{"encoder_norm": "groupnorm", "fusion": "cross_attention", "decoder_width": 256, "decoder_layers": 12, "decoder_activation": "gelu", "decoder_fused_qkv": false, "decoder_parallel_block": false, "decoder_positions": "learned", "residual_init": "none", "one_sided": false, "batch_size": 256}
Rows from block 8 of the text decoder of a small audio captioner, named by matrix and row number. Rows with one number belong to one neuron. Each number is 128 + 24 x the weight over its row's rms, rounded and kept within 0 to 255. All counts start at 0. Numbers have three digits each.
Before each neuron's rows are labels from the 100 texts, of 14848, where the neuron reaches its highest value: "fires on" is the input token at the peak. Only what is clearly more common there than usual is listed. The data: synthesised sound scenes: up to three everyday sounds over a background. In brackets: how many of the 100.
# fc1: MLP up (decoder.blocks.8.mlp.fc1.weight, 1024x256), inputs 172-214
# fc2: MLP down (decoder.blocks.8.mlp.fc2.weight, 256x1024, transposed), outputs 172-214

fires on: "bird" (55); "over" (19); "door" (10); "clipped" (10)
fc1.171:086132149132125087150142150137130129100113136133117117133131143122152096131120111172136164132104170116203112118131165140129115109
fc2.171:146149095152153152114126104131123143128120096141140121135182102131089149107105137081151104125124088140100153149111133117159108141

fires on: "," (100)
fc1.110:143127152092153077175154113139072138131101124139142173108168143113124120130128139178124124100113143145115115130131111116139126115
fc2.110:125122098142152107128129115127124076088080128138156124129108115101112158144123120112124167071109105135155100129114153152105153100

fires on: "vacuum" (51); "," (49)
fc1.476:147103097135105116127115120143152136121132149138132072122120134108138085095152160184164130122149133134126085165128122116110109141
fc2.476:113120091117135099171111091157112179120116156113094113183096154156149105118147120150124099144139095143116124126124136130140129129

fires on: "reverberant" (82)
fc1.281:129115113115133130165138135098121156108185117110094165137101138150133134102173128127142138132096132111146150125126101144086135092
fc2.281:093135107108098122105114107147095109130102156114169116097083140129114117150104136145128153096146142135137071150099160111122108150

fires on: "clock" (100)
fc1.377:175165118088112163175113097120160120160147137117122162057092086128142179157101103147138154127100131156127132090067135110116171133
fc2.377:190113116138124140157132120141146103129124127100122136063093106141106202152128127121147152136087109145114098101089130129106161122

fires on: "clock" (94)
fc1.168:167151115138120092128140132068161141112115193119110147085133148149126188133144100128112150139159142128157122143090141119182149110
fc2.168:131128151102123187137120111173131137166126086149162114143129126109141098123132142136116122115115137161111128110126135113068117167

fires on: "bird" (100)
fc1.169:113184116152119094100137119125144166157153107130127135157103156101133115136100185148109089100134115116139118126098144107139133109
fc2.169:156085200138144150135133161135126085118079164148132074121160090156131126118154089114131128138118114133133109102192125134117119106

fires on: "ball" (100)
fc1.15:121127114135127109161126131154190158143123125169116121148111175080167117094134144107163147140108094092148143130142143175163149115
fc2.15:141145094165099118129120140124124132128133138141128110137123146091132121109094128110137160144136137107153152133099091163169148146

fires on: "vacuum" (100)
fc1.148:163149177167135120156095179143104155167126144184101123150126084135168152092139077127136146132127086122135128110117134129112157151
fc2.148:114126086116116154111112124149095180081126147101115125130139119107134085157164199106161131111121112100137108133178132099110128111

fires on: "clock" (99)
fc1.675:161158107129179105118155066098139164106162102104132132164135139163126145131141135129145118153075141153163136090116123148136149108
fc2.675:078139150116090140145067135158116148140088125134082075113150124118116154076124125131128113144145136126123101172095141114100129164

fires on: "vacuum" (99)
fc1.244:098152137120134140132160121116086122138185139123116093137093143129123136115162128087141174132127100192114090151143117069107127120
fc2.244:163106130144133136090098105167167179140093125157112134097103108106133090169120161150131117134139131078136125123133139145094097149

fires on: "then" (84)
fc1.755:110124141110091109132115097104153159100156145109138128076137139119132102107117090171134154157150120098152144127199110131155156137
fc2.755:150155122102141131137132153123094091147123136115118153151144089115129116086109142114151133148153142157146125120109129104116074109

fires on: "church" (100)
fc1.525:137141100116090108102147117140127137122147178140142109104119158091107147130113087117107162156093076127113156104144093154131188129
fc2.525:114101117119071141140116120117110138105130139146128147149161118113147145163093103123149148154121099095100175122159134115102063145

fires on: "over" (91)
fc1.173:144149135142109188103100145148128143138073136187116162144131153141127138126143101118117166099091119109107125141143124141127130144
fc2.173:117129118119106114121097099145156115136121101097128167145136187091122128132112180140112146125176152121166152104140109108153143082

fires on: "," (99)
fc1.247:152090124087108105150158131109099130156135128086118164188076127108118147117148103130134118124124089130131171160126111113128164142
fc2.247:113115203138144119081166123113115112142132138129113114117138095169158070138141169144138122140164120125095090095121132138141138093

fires on: "ball" (100)
fc1.153:127147117151150139151160113140165132134137146131166090099129148110151136113113180131131137085110132115187132145145109156173121137
fc2.153:092142126120135116138133164170156089149132143138130157116119131124130123118147118138104153097123141114134134124124133163102172131

fires on: "bird" (100)
fc1.187:096102140141144111139154098130143166158110127118110118175117111161109084116115117149122138153111118151143101162158077090142150129
fc2.187:126158105154145145118118139126097124131137135118169132125130152096149152098180153118133134144133139110160171093091165177085125155

fires on: "ringing" (12); "sawing" (7); "hammering" (7)
fc1.760:147162134130092105104136112180102111188114134141098098103155142134132048143160125086186134096117112153182120158129154081180142160
fc2.760:160159130154168129136121139126152126102142053143161114139097119120110161118114114170096143160109133133071128141102106182103101082

fires on: "vacuum" (88)
fc1.231:107103096157122101148136151127138112117141129126149159136100125119167110115118127111177118105145152141163104167154122100094204123
fc2.231:184132145117132148105103117098149158147084127132130111106127148117092155183130130132084138140150132114110132104087120115140054154

fires on: "church" (63); "then" (30)
fc1.138:086156135105145114109108099130164160149129156156116139096091119130135122122139145116169117112159121127152103160090116112108147092
fc2.138:158062095138083144138154153123074093115124117097161158167124150141093126163126120169134167142117160141111126105141137138091121180

fires on: "reverberant" (43)
fc1.13:160137087097088101151141180125085128126186127141155138099132083170122145132151108138155150151114152120112097106127139095155126121
fc2.13:116134153132183163109154093144152151154114129145143132130098150091126124108108138077104113102124120129136135152146184139107132113

fires on: "," (68); "then" (23)
fc1.225:127107124129127127145101179125113142113124116087101141084124165137123137131099101143117159108101141116129123177168160116149171134
fc2.225:144087093132125173136140156138115133169150100111166136125130130154125124135197125126081132151127094186126139155099143105135130174

fires on: "then" (99)
fc1.48:117115128111113136076173099138142152106133120112146104137152184145114102166094103115145105091108124117153147116134151141148156123
fc2.48:116135128127140081106183109137130127101137130129105107161131102099115084145134135132146118127165124086146127131152167129080077129

fires on: "church" (100)
fc1.538:099163111100128110165141174113146145097183125139113144074121114118149096125132084176126135128139168150086138157127096106132107117
fc2.538:144152107062087133184125165147121102122108143114126148139091142160099104122156098127122144148159141149125137163108127134123114072

fires on: "church" (100)
fc1.360:119117107133142126142128082139166119114120157151089170123144125099137098119095112143112154169141122130107124169104133117152146134
fc2.360:125108112129111105120142151144088087109155128175106127128112134078117137144157133145164160123120124124122163123124143143118084146

fires on: "with" (61); "over" (20); "then" (17)
fc1.224:091088143144128136116140168136163154158123155178147081104076078144151089147110090129122154094137124184101162118120112123148150126
fc2.224:104142117096139135161126176131104128132114109117111144144115121144183146156100115145075129138134125093140139148068104143101110140

fires on: "quiet" (92)
fc1.656:115085099107138123125130117155155130134072137106158129112156142159140108169076154152084136105112140117152168126101127116124100142
fc2.656:103175145172131103139146131116131136150153109143087139139121095087147154100144139139162128130128130147082107165143121118101140114

fires on: "clock" (100)
fc1.375:137159097121126167133121139117112148156167150076157176116094095132144201133095111158131126120049121127136131136085121146173167144
fc2.375:145130140104129111163126097163137136126097151158105116088133127150122137106142132122124119115100110113126078108107180134126133132

fires on: "vacuum" (100)
fc1.586:135143102116118097097085126104120178139127111150156110107134134110133153126118184138115161123114128143128115152136129120086141125
fc2.586:123136103151150079095123113135142151160142172137121140160113124136151110145121151149121150101131120125123155114117111128149123139

fires on: "clock" (67); "mains" (13); "in" (12)
fc1.265:129166142164122153146106108129170167139120172088120105147141121105126118137141168136136120150114183115146173146110096160095120137
fc2.265:116096118122105129115158148133124135113119101097135136089144147166088120122109101117107125108155078102170094144195160144158085132

fires on: "then" (22)
fc1.593:128115117135154101128137105117120184132116116110114151083118136138139110123177141105145141077089133131154119144131100121132120128
fc2.593:137156098124119116128129142172108102162077121117145127164119170092111147171142177121110138127161117157144154111162141138156143095

fires on: "buzz" (15); "engine" (7); "wind" (7); "crackling" (7)
fc1.180:146141103169126132086113131092083088108119122172186153127156131142154111161104131153152156134112127177133155151119173134154193139
fc2.180:117132128083094101155105115137161142123148161118104129127091104126108139086195107116121116103107130112158083126148090128134098146

fires on: "vacuum" (99)
fc1.516:092117129162123103134132116117141177142150191101117128144145107125119166098107210106126142092120101110121093123159113092109108137
fc2.516:133126116146118091148094160131165139143106092143126113100100127135149071111166098151121124118132111127116173134137148152153133148

fires on: "then" (79)
fc1.260:103127171161122122109127149116099098147197173091137115132108123117085123134119100131189130104133100126088131120111130108079147136
fc2.260:104126118098105105155141059162131161076072082131131134133090106117148134154143150137098144112106131133147123141139162123111113134

fires on: "clock" (8)
fc1.754:132116155134134159153147117117132131143142096089132124134132083168166139120119101103160101101112167106153090123107109131110134144
fc2.754:131160098113105112060138089117165112128078133140166105128112109129101139154145133120164118168087162119161115137113131136126139143

fires on: "buzz" (11); "chatter" (11); "helicopter" (11); "cleaner" (10)
fc1.209:113148116107131176150110164096121102155137160141151098134090163131139140155133104133117142164124142138178165157146127124145104155
fc2.209:128103155164102101118096112168121137147126134182125132141153115109136127106116184140117113078096158119134156112131146120118148138

fires on: "bird" (99)
fc1.552:100133115135172114148105185073142154154144116122150153131157083108126099152134160130159149117116059145109136118125115176169106104
fc2.552:170148120132133126119133105138107114124085166147102093116114107106106162113103112131118155106109149130153099155125088052140137133

fires on: "reverberant" (100)
fc1.589:147127130130149083108167097143126163125141120073142142135125170143124160138081080113149107131111134144152112116100123138084082108
fc2.589:136109143092115157128140153097122137137142126176134148125120145141140140124125123098124150123086138150098165130134094126128114098

fires on: "over" (54); "," (46)
fc1.559:113106098120126151141143162114115104115162099156139097079157105119145069153180139145126108132124083108124084169145116182157071119
fc2.559:153144116102121121116108127119156116135110131106124172113088128143099133097142133159142074138123166153120170154137163137154121132

fires on: "vacuum" (100)
fc1.314:118108110131085120116154048121116160130152138151097104173130117085126115113177123123107109130081109131156117181117163120129140134
fc2.314:120150092093078134107095089144118179145121144129131128177109095118092119147129169131169147141152129129117094111127153121127135163

fires on: "clock" (70); "then" (18)
fc1.521:128134129166121148144131139123112150123108151104135125095149134095153163141135131128107151127095139096120138119124104133157115121
fc2.521:168084117099118144109116142139131119153156084118149164140121081150100155159147147118124131147124136137161115145107169101120132127

fires on: "then" (46)
fc1.29:169120077095129125115133100149086107124116110103136104135110128133123168150110137127150120100127101136150119142145110113074147094
fc2.29:095130143133090138093130179145152128128165126127102138151125109162114156103159134123123077143122128130107156119087133151165103127

fires on: "ball" (100)
fc1.685:128131086132114146169109147124177112163165150121150134111129128094116103122195120152144133113126091100143134106161105124157102131
fc2.685:082176073136131059127112089117100109080170172129135080144123113112136109140158141132129140124138129120125110174112142086118159130

fires on: "with" (81); "<end>" (19)
fc1.298:134125116095155140097095158144122111140160137171084114141148113126135111118120111133075132148088171149142153145139131103098118136
fc2.298:114158123162107156133112076106156145106092128107169126105099134139106137117105169109172143111156130118094111084151124141142153130

fires on: "then" (85)
fc1.362:177131117155151147107094144087138136150097126147137083129116095127117114130169120094141109123167113127143170066114114104094125124
fc2.362:131113119161129143183134087167142127116115146089108146142128149133140117115099167158125118148092118166125117161154082150161163160

fires on: "reverberant" (66); "car" (29)
fc1.746:111144175140133118119110100146097102126134151121118140126128132140137116114121114132138128146118150131142143119145105146090131111
fc2.746:115143136121062173134141144133184126147163116152144135080133149147148119092119124157119155103096097101115126155102158142180117107

fires on: "with" (73)
fc1.528:140164134087134077112137144083100136165140174140095103112119147124114069120141108103145097153125144155115082113123149122112089135
fc2.528:100126104140142131149139141139163138140121056130132135141136127131144163125134128154146158140140118143131129157134104124131134118